{
  "horizontal_flip": false,
  "pixel_unshuffle": 2,
  "block": "plain",
  "init": "torch_default",
  "lr": 0.016,
  "orthogonalizer": "polar_express",
  "adamw_lr_other_params": 0.001,
  "ema_decay": 0.99,
  "decay_fraction": 0.4,
  "warmup_steps": 1120
}
Rows from block 4, named by matrix and row number. Each number is 500 + 40 x the weight over its row's rms, rounded and kept within 0 to 999. All counts start at 0. Numbers have three digits each. After the name is the row's rms in percent of the matrix's.
# conv: 3x3 conv (model.mid.0.conv.weight, 192x192x3x3, standardized in use), inputs 168-181, a 3x3 kernel for each
conv.64 104:500551435510428487473542545535482490434461496501525521540500400505501561504481451495419490495507518517539532512427485512553517486507501618445573450551398563424476441479555493437459498547523534528484520486495500508445502442452518557539487455465536483501552529505551449584500488570483479508510493499451560423510532438484503511503404450496480472501480527507490483556521516450492498
conv.65 099:506480526468526517478490488503488464521487522568501497539536536525549467505477560548488493471518499523505446514547498487512480521499436515521431490503521482479462543491590471546548450424484517478505505499500461407505482421435475438421523484460552459531482487481470479443531527556484518539463486516577462533519514511498457472544419447477452507463421499456457459493468498472472471
conv.66 103:491530501630546449429496499477492567567515434540577583505495463539485435489546567485519514540544445459456514492517556546482390481529509472531468464487472509515546509496502573503450535522522542574488528474468534556502535497481533558473449387569555518512523475431471539542443454459398472469460472462468514486543498426505528519499508547516504447477535420528541511467537465476493483
conv.67 101:583470442398500472394488504508493468502478503505504533446446513459513585494503451478452530492494462494467480479520471513497476425484460519565540522512559562413547457528487562544460530528518497424446430468487503486514453499460497477490432518500575457534515499470485511468467469548571505491483595478537526527517492478505578506468396512527489427480489540438479479547500526497458384
conv.68 093:459438465456498562576450404486480473452476514520541539521529510530599530516490489376384474508580539557556517500515497545592518512478497539563519511519473486486512483513486494494542464536394520535570548529416533515495429388431495527450530576481463507520541503469493471488534563524486501508455476565500551545498481478518458528464510477501479488469533467506481503540481426494492473
conv.69 104:516489495406417550483485473511514513425504550505505419477520467468479543479471479463476503517498460493449532486474522448449490558569470565502489538502505519501512517520435463444447519492403567509551524450515426523514518467531463523528502475488528508531489529554506496532563514503585568532449548576538508481522506455489531442473501460455513527487507510506511508483487482503504504
conv.70 096:491505496551492553446464479463470536509466433495469432502529523504545548488547514481448547610541417529482456527518489495502525512478566529533552449487537490587566496598464493501592512454478498563475443397460417435558492461405448547504460437497492576517492473469495461522450467475511506480493577531510586520503522538531499466469505514486369326511448458478502556437464545488500511
conv.71 101:479450461530531532443421474501532467508456490513482509619516489482439412534535522550470496474527471462509508530556581467480515566481481486511566506392516470477431494439513484500520424452534504518493430521535495500481497444474521465505491511482552518486498472551506462508489472531535496461434533443457557564505438448543446538452532435519424534476414455434564460507466498437516567
conv.72 098:541510501448516547490502514516558524508522510508572560506545484454533572505587543520449478541526598504483439510526521455520488457518496463546515379529521499528565464530516544557505450437481595546507442491497510506545465517473597565598562518482526508548412456542497476491456465488484497493533517540529552522474540528552586531520523520458535593456524443504463510422463439529509513
conv.73 102:495479456532518463496479535527449455558542601478497504509454451511511403537554513501548476512503512613593479479473532465531521451448467574529532462491456510475559452450458507533508388439503428482489451502425533493465473469532497531535457527483414485496506507437519463535483549535455452464515585486561551532547514465482502497448411451447413481472491531423435513496536529522506517
conv.74 101:507530473439646518551461470478480481438463515464539572448496424339520489499515420475499495482533554486483520517516526461459481500503585483521563506491486515530499504479478455555547480392484529541483469477466443442427487521519422442594544459534508514407491502427474438518503482478466511546483485489535490481471515539512476486489483470548440510513436474457452540462509498519531490
conv.75 100:478516497474511523582549495460555517448568508513553564496480519462463496518467541457565494458557506546540526514517479435458508480502505440485514528534461482476516462542519466477464486520481535545513476479489412407464535577466488524491534596567488536537504490431516508448547470476563535502523467468408559466524530525597480526462486496501502457548460509457481461481512497448556521
conv.76 104:509539447502514492482453515528494502559495488504512469411433485513514464521474518560474564531528540441542466529552502483429476464511482517505532403503467546515506536503430549438449561481539511527465421443474415513504452521543502525529482518512521540547542508485422519502446483491586523509487497546495516515542506515533547545561516492546469539560495450510568552550410513505494577
conv.77 101:543552520505527538520465446547521502524531520606462501483504536482499431518457463542563539553557557495468508541510528456537428489452431492483453430451460524483517519494520553483506412471438455456555549518499443494520463533512479541477515519543529517522424515516470462503525474519493504550439533529495489446438501452525447505538523540548541504411460493523497453521502529536509498
conv.78 097:557483483407491476450528428509489543428489474474430564448524511401455487441481497501541510569508489551430492515509548448430520559477412478500549417458599483466612448484495455481471455484425515524466435452589472523507458484443496451398514555445459539499414464487554489540437459510505521471452498529465505426494508463498429521531509524448494504432496524518429489449450503536548515
conv.79 090:467453483479435457536583529491511548484490502493491524515564508470495545502529411489494489492584512516565508508491487462426450472481420487434456559495505535465509460446462478516518502533553456533537515497523523472464435463459416503464541583520518514500538548497585522499520541524531499548511446505405479532463495501477522497566503480509499485462481471521529552563542494518501437
conv.80 102:557520521544448496530494538476506473531518497520457520494480463521491514475446582522471458519529495597477536503490507514514437548540536484466500503448604529522502540535538466428590399500501498513494472504586458451551508497515529543464561499522490499607489483493544440449521511455478546529541516456516509556502483564486526555478515546537533445459547424529479499464463477501430539
conv.81 098:490581530432558463481447499485518511563553488562479472397489547450533513478408464498492530536468482511497471563546555511508467511524527481476474498505482507540502519499528507488488512497514517530431461505431487456464464509591489494496487499522478523529475470502420476428522519520465463440540436543481473570535537544467549465461541414527507510496464526504473429460485462520489533
conv.82 097:481416504471577521441513504478514468499482526567502529459440460504471467526487454524516557559473514482549524534487563543546512533497522424518472531510490535559591475519465464521497477492497465446515422498432463497531520463478505520555465420485482493486488498462492453489531452493424476531522518553532576516502572451533511507509529461461454522506478535496462449471454470491493424
conv.83 100:445480511604507466505560521536535531535576521512577568526594457584557542429461416523534510486524517557502462508507526554498413482512522569511524432472511538476504454455420497493420513506501470526539590441473542429565493484501513510563504487524445489509504551441525541464481488496490465517513548502537482467526489508502498466583536561431553504512480523495482515544494438567443498
conv.84 106:567487497423528557513469532517478494529424481553495549511465503462472523400519435526485543560547496426483534493506482500483506449580505514516512479542501567475509490502489558463473435480483511496543478471478442447551533521480492468505501509492539454507498467430473537500552503514505497531439471468531489506551455416446482493489504430522434363537527433472452507441538518544512499
conv.85 098:539534509554485497517540490553497469509417477508465423527448468520439513483477560478530522463548498479468509502440433592486517525472466505488498476499514541527490467564479482490456448486525532510469555485482485467395504447439462518562523458490502439502494483527496473525509594473501554498510497500461620426449513483486503460543377468534448456504462532489539474553501526506496515
conv.86 102:425461486490565500542532430529502407514466439476490480492446512445494425434488521496518502551511455576452556475453509482490585536501502576507437501487467512484498435488479523491480560509456429501495505542463528470495523533513510461503441515452530498527502508518490438475505491475574471479507475430496490547594532474548508503460524485458523513532515489488475466510492460502478530
conv.87 100:510538500520512504479528504522514547467497444510424505443469483546518432460460449463494531490513480498485459511547575487468509541537524578468501468542560527498507490440494522547585572528513551490499495517540431472522466484465557554499494510525518502592447532503505575544477499444508479497482521497534505502522525547432498515573524484514517450546547559455442467455497525579571549
conv.88 102:531499488485594448547427546538511516493532504462526487531448593470464535471550538476473465509514562561465506536488484476474529442485512557548518531483480436466506495538502488494433481489531496476475464464464508493496540511371525513502559452471482538496567467468595501558455502493496523523500525526502476472517446487423479499419497533555568522499509591497467473519437539512508483
conv.89 100:445457403464506452443565464491512435469432480527528563513461423553505501551465512474528512551526450540472486509534517462505443527527467551476502542503500559566458476457469444490491483474461476522467516547449468488505491495535491517473505540521506573455446487538489492572476499413535499554477493542430492540413573486495490470503494496562446487481534505576490487494536491554464470
conv.90 088:537556506501513518475507508466445487456391452457400474513446472484437467467392506531544501516524439507525482453481469497520489473504532484457508568457518529453502547528516483526486459569538530508474579557491503519554541512543516526545485477533554504521551503497430529552520522466532540506490536469463527502506508511491514517491541484482495559455549548415493459466511458509478481
conv.91 098:561458526475511518555475481459450515508547521448565564522464509486497448497479480450544418541534530446440425474547556585454523542448534441467555511523542511545485571508494504518572485522464551461447517476491500486502485518564535474525496489497523520458504509449544585557490493473503479482501473575532479569495537443499507567499467600558520593510545515550468548467466453478549407
conv.92 098:530497545478527530536404501503564431503472476541509543495468520484501478431502458445492544542560440549487451480468529508477558489536517455563462543516523479519556477496429522555526522482487502522517562498518543487469506447507542505531455521510552517460474541471482529535484496464544530519529476489531537465517560507484389480605458398571496475459457476489547431594417513597522605
conv.93 098:494472491526494562560489473515557573559503531558467461520440415530473457565498421534520491532472497515485487478480495545498459529461464450539445531442424545470568457409528494455503476522484485466533477528488508511540533467495497530485517466437479463542454525452547467490537532464513517473453556564596487446574472471512438474463460508495522519449585552456534475469492467442511457
conv.94 106:548473448491489471463493418520495495474537552491514525538514502545520559505511461524456410509550501443452511528507468507469502490496485429458529490501572523464450549474509481511431458511511499490485552521431457466446543531493438452572416486434455592455538516494529405597526481513517486504349466439595492461516555513463509469483438456549447454474524517508444561518525436438487497
conv.95 097:478556504472579555492440492447480506572548509514499478484503433455429435441499436504563493480500497508528466549473529535495512474499579553468527555497588575487485482543573507496487419509492458503519499501542518502539586499419476516516490526486489515544485509542526559476541509499503548517406488519490492415507519516542546506521518567471483503508529396536499535444441482478496495
conv.96 103:545491517543517538544481562540462469494448473463418467507571533480483487540456473503459518435443452561521501509514527539524523388519444455475506446518495409479506510548534511506543523495518436510490504534587527472542471467486452480447537510396438461490474485549439523508476511516560481527506470453575517486552512554566493516513458480517542491469476483547523470495498494478482442
conv.97 104:459486525448538606441508525563514530448526520444507502548555435495492429503492526401503470522449544457456593592505544490516566534490479518474493548439493467521486451526443426479504555488513470570486434490480520405546565445516474468583502547346559468474437494480442470433477459492454520504458504468533562512431487486514450497547521468495483548466567524472507538506543535538434590
conv.98 100:519499515491514505506492466540490473524489480530452441532506476478492453475474425469549483489509532450487524533599519587506528582525497573529504553487436519498496444469551466486552480467509498472524539429583508526580450487513464575500432483502474470479558412476489456539453474499527497518489555492504568483468506470481541517508547480544485485494516510568480470631503480537538434
conv.99 105:541478518534499512463503459558478501430519523535494500531525488528484468579496451478553569576479521556493470561467515413483521421469550531472477507503484557517474535530532481491481447529533510489499590495506479506558483487428425531441394541462541475462481480512420490542540547532488536528419557467474517507532512512509486528551514538524526537507536527526518543540476498525508452
conv.100 103:489523481485497476519572483489457437476471439481542563494502533480500445486473418487529464524486463418518452493444486519521565548504543406398498457449512488494528526499502488518370555531478471461417500544481585440461490483496482541536550577560419484419533557545500538501565542444508536410490514444501440519490534528524579431466507436479503479552480483478504519466481563498487580
conv.101 100:537472539543540559465468511485497498576518494498503527503484533545489458452449484559517458429510446474498585474493532512422471517502474528550492532499461520409472520514515482529521509460527472524527587459424486404362492485450432491521530527596502541509549497508495447513487515552462501530573603487536529513513473542542491451475478464457518412502497521481506498504581659480466483
conv.102 097:613477496507499475502491479486530534421553523611445495434480503460507522440514477490492492549477540406474521532475622462503485548524539457467499426533493541487540492517538489505501490524473527495521542515498488497516557530556535474550421536560600438518484498485512543496528447462520484495462545428492506580455541503539513470499524447497527520408475516522525450471505502474445565
conv.103 097:514471515470457467469459490487488509447465444503511501469509537446493567399508485512537500434498493498508446526466489449484480520480543446532526381516507480509531511512527608446460521441559410515481585519462538455545532443475421458435497496455465508455480456518413511513518470556600530552509452433502492473449486506450449546574536494604550457502504541489489505524512498471528466
conv.104 099:543537519596543533564515508460514509496518476523460529460516478487474447489446471477531516478583519498566471534463522493491464631460502461506499411487603410496562446512501504519525551531493491488549508517514450593507492494433488536533471506510524427540540488490575547437508549567414499583434546537464561501552513491548518500485543493540516552507473504452481503512523483497526507
conv.105 101:475495503467477494454569526490475527494536543543457495477522503489551499483442465449493445546483506507414424533512501566508525524421512491505527530495462470496462514460472550499484537644553489490507537404440495541483509513472500586523531449588558524493490508425495475561467466460442548510453457541531505553523514535464527501438506493563429481541496532511505561503534518438433512
conv.106 103:573510480470527438436436523520523491374508468505413396461534521496501456423529477423480492474513485452536530571559446484477544484464486526480495469495472445427395496503478492486483524495497475528517556463505514511601474522488568442474448518439556525487498462420512495420451455484549546552507490524524573486440472460471529455539525488485447491429521541486497459499512510617522450
conv.107 102:501384473538485576456488469484503455513556529490498515512509477466555455456484540451506482537528501470506460516523520555529550434536510500489516405539490432495544488521534544474523557459468539509548453453609505567509512518494446450443567459530570461465507468526543540562447479496575505540545513565498477494441501481453494555552513550541490438487437419431523469528512497511504454
conv.108 105:470407462445484507530491528475484415514575516510534525482491555473540511434476584498484557520419516492461464527512478507474503503518488499489463511443575596428501436479543408481541563556501475478483544521519497465423454498526463514465563509483525442456539446503572514505424531494483551407464514520444446502476471452502499542508458445456449465394493495477528478468515555465592520
conv.109 099:508512534496487479517431459587500484541473482530524428508484552516471492531438475520467555520480493494466523515496491449543536492510527537555505496539496479507527361467446473485450474505430539511566459513594527485523552488451500485440483496538440474476451564432458548483482491480487484450556497439523484513505462490501479487521489454513523553538529576595519434549527545524553510
conv.110 101:554539587522542451455465506525454499468539506504495509512520540475518515500465486484514471528541483497475496492478485440512564521449511531553546481482447472475505458525505502538542502538548548568546383492590530514519538486505474523423446471562530502513424495555493548538425481495515505428507493518489542528536528513547550509497503536431508537431443501469529529496528498533490441
conv.111 098:436478570453504467465477571553571521523508538553554470367508502515522580521412515437513505455536512471519490480468535544495471518541499483461473484524500522577514436478487512513431457541447485552529428490461542499558516435429467487508554492580510455440495585532469560516459547512469519492547535441524478524497548520560506466509490419496540573554465511472517531523500452494532466
conv.112 096:510491429478506513508455530567485493480454540417511524468463528539501433534487416490432500447472493487508565503482479514479523505502464518514551471507609498542535421439494583514452547501495528500526560491501520464486442498527474483561549469531491482506520521432567503500511522503520494427511472458493515507486446453456554534451461430518503557496499544474508466458528581515477503
conv.113 105:492497501512491543446480516485483470446475467458524560497474500481569555502556594443500519399472558477477488515473480516484432491464477508513512525450484500536493472507466459485558459443477517467490460498540513488533549551500457541546524472516522473526487440434558534462467525429489553523539484587471510551458474572407480580426476479451465455529518554497539481470501562512565528
conv.114 102:429493547451611537529513473515522532539530499558500492487507480448499575517587529512501530547571510433473479547510514487468493508499554473505543495518485492494524478465488483525542473502485546497477486475489544504502486494498560595453451460480485483542530497493480528546490422480545447474458524470559483512405477538515527549479552518509530461479556487507513498379505525487536533
conv.115 105:517555439524501486450502508405505524551491597591531496549491526499465524493508544518470579507439436546455481546490524494516512531538520464416449532508392487544490494478560490513442526504524492499463488546502558527459573489472480506550439513505522503619506482498531540576390558467490474512426463468431448499456535499477497571523544618558455510524529558503518499534495536532520498
conv.116 101:528557463468511537505454517566498508561459535485485476404556495483515489541556533525484505487531498491608512546481466526455439479353488493468605514482482543435430516483461577449537458493527505532459518540497525564509507525517489552436462517478572551427539481519537518432483495523492483507483558518549432467517487542529505484605620542486486485468472488532582477504582539504520483
conv.117 097:454503551499497409497509440473486523512583447479475531451491513436532495466558500440491489475527477408444477525462441535433467536482534498489418494487436480488565485521480549521480488479519527462481491525516521548471517548518547579480511487471511518493493463507455450518496516578458497507514554496505496449472460455534528513502504514471554521509467442520440488484539542535525502
conv.118 103:440474520483536594478521535549446480495454555436461491477508503512532543548559519446477493471515512462418442480514534453496508504516562514499478482469406461448503508521472528529548533468467513522469512541529536544521497534523469443466472492523474513491470487573535520508555524569579478420518589536498488517518486401543543524531553504401461534449515463548545551560522503479473556
conv.119 097:538537506417474472510518531523473550530506502483541578535516431509517487444477496523539458535473553566508463468478471500528459510530375556538529463544545496526519469514486497516514477526439538508501484548536510537510537493534441457465489538474500540521459473491552532564536523492541500481524428533531525538486528462572413485541473531511524517477531610550489503521526544541541485
conv.120 098:536534543497525450492488527529542566534527437637485495515512582482546528539489452480477494442456523467490438533516529538560451435472489518528547512520531598525533484537468509457582498428516516506555481463501471547568479540544456504522599506514518543508520524537493544504498559497504499470491490451463487463441526486466444433483530442525469526508555458455520458537478480585495465
conv.121 098:519554490491521462495538446497487448454488456456454419505522415533492494486489474487437522539490491432506470526548476517557479470497476459514491455439562500482547524534521516518461561548436456405587493438602510486532481534480539550453445545429507553559476544492496530523504495476439552464505523473466491494434491517404564445492478547483470505533562509511500498446478496519510463
conv.122 101:446534455533463532536454426549513474406506497566551497421508482485505545444484474488518534505499525518394485472409487520583457525532484559567537564530526503465471455492489428512489531473482550499511468549569472405536491502470566450463528472503487505463504485487530451534555511583498490458435423470514573470500518520551508516522497460493497450477470476516475488486467444523485534
conv.123 100:511510483507510441476428467548554501474489527521563578479504491531512523575524469503509508496469570520500447420519540474494554462494465494496542557486454588454506487490514503447447568491513452495546532505477467525530518547474499468464565534461479444533546506442568473471503495530500547512411481536486528488476436491517470437444515574469514560524455475482544524469493485549514483
conv.124 105:536539586525537478538538547490576495473546469509473447407481449432453449447418440603558559530549546576468530505507516519507494463495516421459405490466433395433375513495552582556526575558537524538491510481488477463502523465543526521538542579550531480537533471577552555584430554486481501483509536512548481462557510509535509552505496475509538588511455504497545467471466492436496452
conv.125 103:517503524452510501458523517510508505482490466481527481498458509517464460495415464390450501489511534483474454590525488537507490536512485457484507495513490451528472553527532484523483580514455513507535508503518562564515549446524541452544510458481523526448498478448510453431388459466417501457376479435538488496528500515505443476552535540503537521501558549534515498493519474470519538
conv.126 103:451460482458491455506506429460542469437500441479503521481467487514509514496507443505466402332441536438489490578529576505551595514505503497526486476512485503528556473489466488479455509491471481498481486552526501485536510532447496451462506465467518556478557512507514512533458464500542530511496464460474475498496456500492493520451487427428466449460456468422492465530547492487459416
conv.127 101:484512528513547461471499445484525489548516453550465503452483519456493507510486523486511505444526467490514452496544417494565372492539432534528524552469479536491501420491487390509518428491475497543584478518571504533565521531407519507421520509478467497459468491491453513492475468473506455484520443481491503494547467496514453494478533446423611374423581461479449512554441550571477476
conv.128 099:464529450507449489511514459553550466536493442506537515486471558471444541522438537543514464488531471477544494510483530511501470573590481527500492518497437485499514490473462545518508525516504490489425476499502457489476468476469494472513502519555493558561476465445453525477403484508501528489557509459521538454486473470484509497513527467526522540565485606481495429502537489520498513
conv.129 090:458513563513441597516471514471435448484488392434515457520456545508487466553505527496476449524467496567502504503485526472495487535448538590471486475502506473562537497524492526465487476474509437502472476523543471511542476457561431483587453508523461486472526468421509464514500496395450514469466487431576439523484441508531463434430455576435465525478453567542511474449563506500548495
conv.130 099:500559529512502536526421469601422555525496526627497507496593464522552472452526502493485504538548529582527448468500451492478499447478463503510560516514539508461519556462544550471510584486539513523516515499542461480507448462470465451576496488570437499440461470453487515462535505526477474516499453548531502494513484482527510477503510459511502504465479522526471526534487518526488480
conv.131 103:491478524454488476428526445522474482501540480563487505492487485569521549553429499512519437501508520490489526541525484535538463548507496464503462455453495490457446472498456441501459445467455466536541465521516493554493470439420535485395479542456465466444461478452381459501496459528417484476412483493514454483515494538565456474564521478542525479491538442516504575462498526467541549
conv.132 099:500497506533509501530488481513485503527515512514529528532500496538525526497534520518530534527514568492505538502493512510436469478461420470446458474484467491490460436399395429416383420410362499472495492502525480498545428451434473458479493449450444450453479440477465429444508512520521521559496550543539535481508529506514514519440450452462473438481515452516515501533564546508553565
conv.133 104:515509493496495546534439550431475515452479536554497519517522505555496533506467493503457505581516483489447520498457487456479509443488451507510432452542520520554491518532554496458539485493476468508533512499550562556535496463492495495563502508529507460521460533460427568437498430501469495440425490483480519550517493472507497475510507505537476580531529569435506435498542458509505463
conv.134 099:496522459451482542480518524489534485528488513549503506551484451558518461480465540398473488465503466535535385527495501474492513572494576451524487514461496537470523510514539447532530471438535494520574437521509482527522488505467520527521519496544480566475488508505411523539523509509428521510376540453469542564475458429490434462522557576528485518454484447500492452523527456465486520
conv.135 105:546482550520472476541547556494470491435440454414409453517498506473456516501459544592535535483495539508530579475480470536466495578461532521529528536517489506513525487485521498503540525503497421500491453478429463465399549518487516539521524544545522456483518480448540540471482504527508510544501541558503478506504565482515538508451497477477497462564511477574535511605553529564512516
conv.136 098:491552529435528486441523468476498508489541489462494522493462439491502524510488392498484502508455539563468449515550521432491536500549511463450492511451417513501455466514473478465507495534517535531481543479556535539568477531469452515473459532449516483502539511567535506515494426474496475480493512489425514453490445511472503497493588470483411508620506535539560404526460483547514476
conv.137 097:510580473462554496424503478487549568442479503629493423505526498538515440425576564496540530502513462487525489528456525534489524532472496455480508434380541535492555417517519524515509567515455517516506470526591451526456495461578447486457495561434471539488458523490550499586481525509462504505497519554504542420475471496480522509430552470531478464575539533457484458522476485493478430
conv.138 101:469481513566469497478522499426484467470479520381525466540550590546527532528513519448515469445462432459460495506478500478512527551506572514481502547501480400503507510477586502434501456467506468462532491472466554464506523521511522526445487539508558506560492489540520490524548520526527530551568563516455520454491484408556496505495382413458538452513515483388507490451500469431538525
conv.139 099:472456535502542548435464437570508533423525505462499531408491471509439499539504489530548475480564481457525578507513504518513484517455428456446528506450490423494519411426539476468454525483447495535466518557462500484523524446501447477565466511453474473508587515460513497467501519467444506539559529529525525535554537477457568512546536496529514405481490514486523559520495521549532542
conv.140 106:562548509433538488445518537539495511484488599410488565522485488500454521479461494511500527525553615441475540509507552524485529541439515545553495552527485490545552487475544427492521423494521506546499530519539529528520444528529541511416522398443484521476465452543428521520480477509454543521502559496529515482432496512395488539455515493543466519531465513525501491448571620490537556
conv.141 097:498503523474441460501389501587539479518498490533535504542520531543430439555636560459468474503476551524549492523522515477513429506493428414479446488456514523521485499506479543504511451460456514531560487510517431487507430462486564522461513508510500534500529517496449494453438512537488487505467437520480531433501440459489470509513562504537587504477543494442491486497521530479469540
conv.142 089:491438528493504525487494501510513531490487535489506533618538592570594583519529504539530493464501532470466525494483500490455452495419505515530543484540513532520494540483531468418504479458501526496518516514540534510522518519501488519533488543582448508390434525397471480487440475501475514542506519499483478471457513464494507476548551589575460559528490527462462572479456543499539504
conv.143 100:474545531524542512520482574587458455535500480422590529444482495490499477465488561452609497467550546508492403489490518539496489496486518541487499542532467502509544539475476507476491465575456513491513511489468548561548443512458490532467526511526485479452455519562558562477468427531427536539439532519546501496462509534455472544514528482534510443558448565539471486480497453463573534
conv.144 099:500494448522500510502506432511516566507460488507472459518447480508497535391562479452452468550522494427505511527532542489451467498519409486501443548497546555453610486468465495489529517501512515486467495478504502533530492478392471548514419543568516496494535513510539516449476493464408470466466491493410543523507524517510493502543440382562486471458503571500530469553487468527516429
conv.145 105:524530489440510513480492415509471538506470569560458538483496519538505542543513526545516501475546470464565485493526479450526484474571457482482529478481469537507527449438526562434530533455502548477556557480540567511446480477432431533443502510467453477508511503537505472555519473479565512504470526461496453496464479461532542446635521491552516487511478504477470454492516432535591432
conv.146 093:524473557533536513488478490539478509435437468484490498468554476524525488477537556455492511497483512573580516540413549469497506528441445546513545469442456516482543546506484502522490512499495484477469528513428495448549492528554481496479550527531552523493547469410541539469560586520563534459546491515555523521482577520454427456511509525499483499501528450524471532474421524454471510
conv.147 098:509508469537467453493528466395474520497552501484497490488412563485523491552502455552563541507489527538534568558483541569485533529499509424461532466507532504498558472613477557547464442556556470459491502507469539504499567508488458530472479507456572578487504455527501470509485457547431496493526469533488545506520514468505501449586496494611506557490570576494426466490473536504477520
conv.148 097:462445572506496482497497497526527557506507506535482461534473398504533438440543558487500488525515546461514489507466422478472499489542505492495560585528542537545581474475446453477505482435515499518573494440505536525535464465512592490428474440498455482454551471507477509457448525530476479504483522454481531534498521462544505557503464530465513534544541444511491534453476543497457467
conv.149 100:502514473485443456516538474582537550581524485575534503465527509491499508491527539484509468474519464491476460522511514529517539492530503515527519515471478532452474416523454523526494489530454539474497545529468547497421500492516493533499502565560472469488518470490495452520523478469430467462455528493479494442472469423515507441553501493534522520443475513601547501582534511564501467
conv.150 104:445456499491494422490507461515464497491501487466559466477505527515531482563512542426483416495494464450503438474480470493476482449487450527484516517563579510505522492511569489505470548524510445515533512553500508468491428503530526471471461438470516449545499492509516508524464470420478480429498496389490483580528526444445494497558455567520513496515527479586503463421434483486486485
conv.151 101:545506492505461529479537494502544508550520522474489464513460449523519449470445458498481488504529352464459439518491574548531478515483471454504509538530508542480512506533569488485476485454494492526501404443511447447463462497507536508594548535515498458563484516516495513539531479481496447475513486450511518496539490485505512479490538525542554443530519493522473492397450497375516468
conv.152 103:488477509514488519555460444493466516485489544481495524558500539501454461472440486447474488467464609476473477525501533534511495523442459473477469517510527489485483455544503491509581510513398490514485417547482522530474492470523497497485447444504519464508487469511463520538527511483489503420481550468556514507521542501555466497456484506407492543541524509421512458535541460544479433
conv.153 102:453515520481527568498502462500478501516493445531493495498453476449485429490448341534513481479532498522536475479469522508445522545471501458473493501487478559526514611506475562534506573529423499515510517516487455483501501450523527443603500486517572486429526505427454466514535546562478534505490520472479464523502497516542550507505495513546465517608415540441554473445519446450471478
conv.154 102:545506501460483518539592520519496450481496519528522541436506485458519531439463508496562500514514402466501479564488488537510499524493516491471522533442488501478536564508468593518521516528498495448457485558474539450465533473492487470482436548520590522498476527517531539516456494424473475498492520397539562497559499508513545434502490508505504497536420481468486523457516480565474543
conv.155 098:470458463463482483428442500440467471520546467531494471438491472493572460476469415526465469430529524522524529498496540508491500447553467517484562480538507555506539448512516445501528476474490490517517485512534461478429523498509459506430519500525500457489457514523461540470419493405427458466390485497511558580486496499503485501564502534518472526458511570501560566530493533570532493
conv.156 090:542550540475526518576550533524484492495511494508495478519489470522565513513462479516484500471539518456524496490494531475436500539502558471429460480459500539417549499517461465551503475530469502514544534508520490486498452525497464504449456507505502478481455486477510464534473488529473575483448485522522477486483539475482564506450436451512555479499474456541514502504460476479572549
conv.157 104:532556482485450445540459538464499582540488534533474492512502410498493507562516514492504506549535488439503433568522474396500496502444559569465532531441514438454450433474493529536470528572511463542553476481499536524491501494428474545500494511485447512507518485481527529531478476484510482521526524512563508535526534499547532494505595522537528511423472413427491550527560548487513528
conv.158 097:481483423462491488621417450515544515501519539558440497470483462411464521469460448490519541534509481447511541501489515467603515526496466528495507506469498529565505516518538519469420451487473517526516505505483533515474503428492476475512544453457567525457561485503519461470452532487523512486554436487498448491458545421531504424539467439524421538563472530483513545511508427507563488
conv.159 103:501516490566538476504458521471487509558534504478518477453487391530484546382416399484499480542501531560478501609510583510489477496528505478507530519506530506520483498506508470492475477524510488477542490509472554506533459472437559517493556509591506538500503522518519478545391471466559522530440505482475521491525476521580525534514556455446443510527516474527504469523490424448512505
conv.160 098:443499452519481503586496540495504499510430443466519448388504491456454419455455437497481562499460498556517489512495526548513617467564495454490587492497520473518466519475450526478518439537552547485519563528475551505489492508458498509539538553542454535481505516520473531509559517529496548564546535550461490563448527535497486440542465518449523489452473407529501531461486458427489459
conv.161 098:462477552518474475477482463486541522519530510496502457460449472467456470485501516498476616509501483521446498483536460540523488541542468511525473528540459507450574491478494497521505504512511469406545534507449489491482483478448473559470524488536513415479525469498450510617434507538495507533489492495462481547530519506515470502505497517519448435432487469491566522534500477497543462
conv.162 097:470532514573551524504512514469500483457500422494459489440486441521523494515495480509507518445507460457517543500537580508512514436462465471492460524452449582498532505485545474538534494526493488483495498452498437510509492560479504505521510514506502480519439447488551426485492456446465491512511499498441503462463555534510502460474502514542534523450437513460501482507442476594541463
conv.163 106:582506509581480445474505500413542497447514603435527554559486545583488458525488482542464446551515502498485550559504500556488499527494523529499490497461467464500482463470462548482427454486465486489481476442432466517448515482498487479567410470496511468388448462493530518562482450449558487482527518422499489438438452388522471469502501449509515433517476524517477407457520407475484468
conv.164 100:502520551495490478502488483511506535464530509469471465488511490528513515466518478461511501489487575479435563532436545545554476439506468553482500530474497436491483512493540483504487463496545537516531629585461489514468513570511427522476393484348485511469576457448451462531506576483495546492536538444507522541495485499513489483528460480515490564394470549535521514505450500539485524
conv.165 102:573490546459539422458530414444557480506509423512531453573484486547543476497545500513535550559495525466481440545536473460487475516490527502437516587463517433495478460482424442507457473447452542482490422463523469479461479511527516529411566508434500427495479495520513505451493534517444520436462534497528546492509485464429476473520560470444503564483465587465517462535414549478563499
conv.166 098:475505495537548491594462451482510488507498558516475473473480454441524511472415443490518476478511505450513515468498516465493529484446484451486435521456508520535514581503521532529524469510474493481457514561510544492445479559539462457463522417544546490505470519538548499514510426409493509458433580559513534469553549504449565470505476508490464497453470469497528483542517529535567513
conv.167 100:513512448469466541448396511480416459503473518525493493485570545543471555472484545492451549489507512570463520450480506501461491424431490532466458448500408432495431414479510474486567470504494519481500515587536501494453545481491498546476544505525493438506521485524580451413447541482541489520488505551410496479499439523449458515574595472578538472575449452493542455593500519541478485
conv.168 098:503451426405510500497477533512522563476493524537460500491437528454460461498570450532506494488528528551521483508501507539483438570415545483493514511556470484471606507430487510475392460527438451480473574521444484533569526508558483555524509546425567520454528533483512477531456462465535535514494571554531433465472479490490516458537505402521479433565577520487460480509505525502532519
conv.169 098:467495521507535540432531538566539476525475490457524417460529532492452550420397475535523515457516510564461516508471458528481501496545502592459440516468544579554496499520501459526505455439485451510521485515529469526585535544521501463443490487571451491488532543541511528537500540506530445518480551538504442465528538481521527500530480499475469541550510525433474515559491532540515401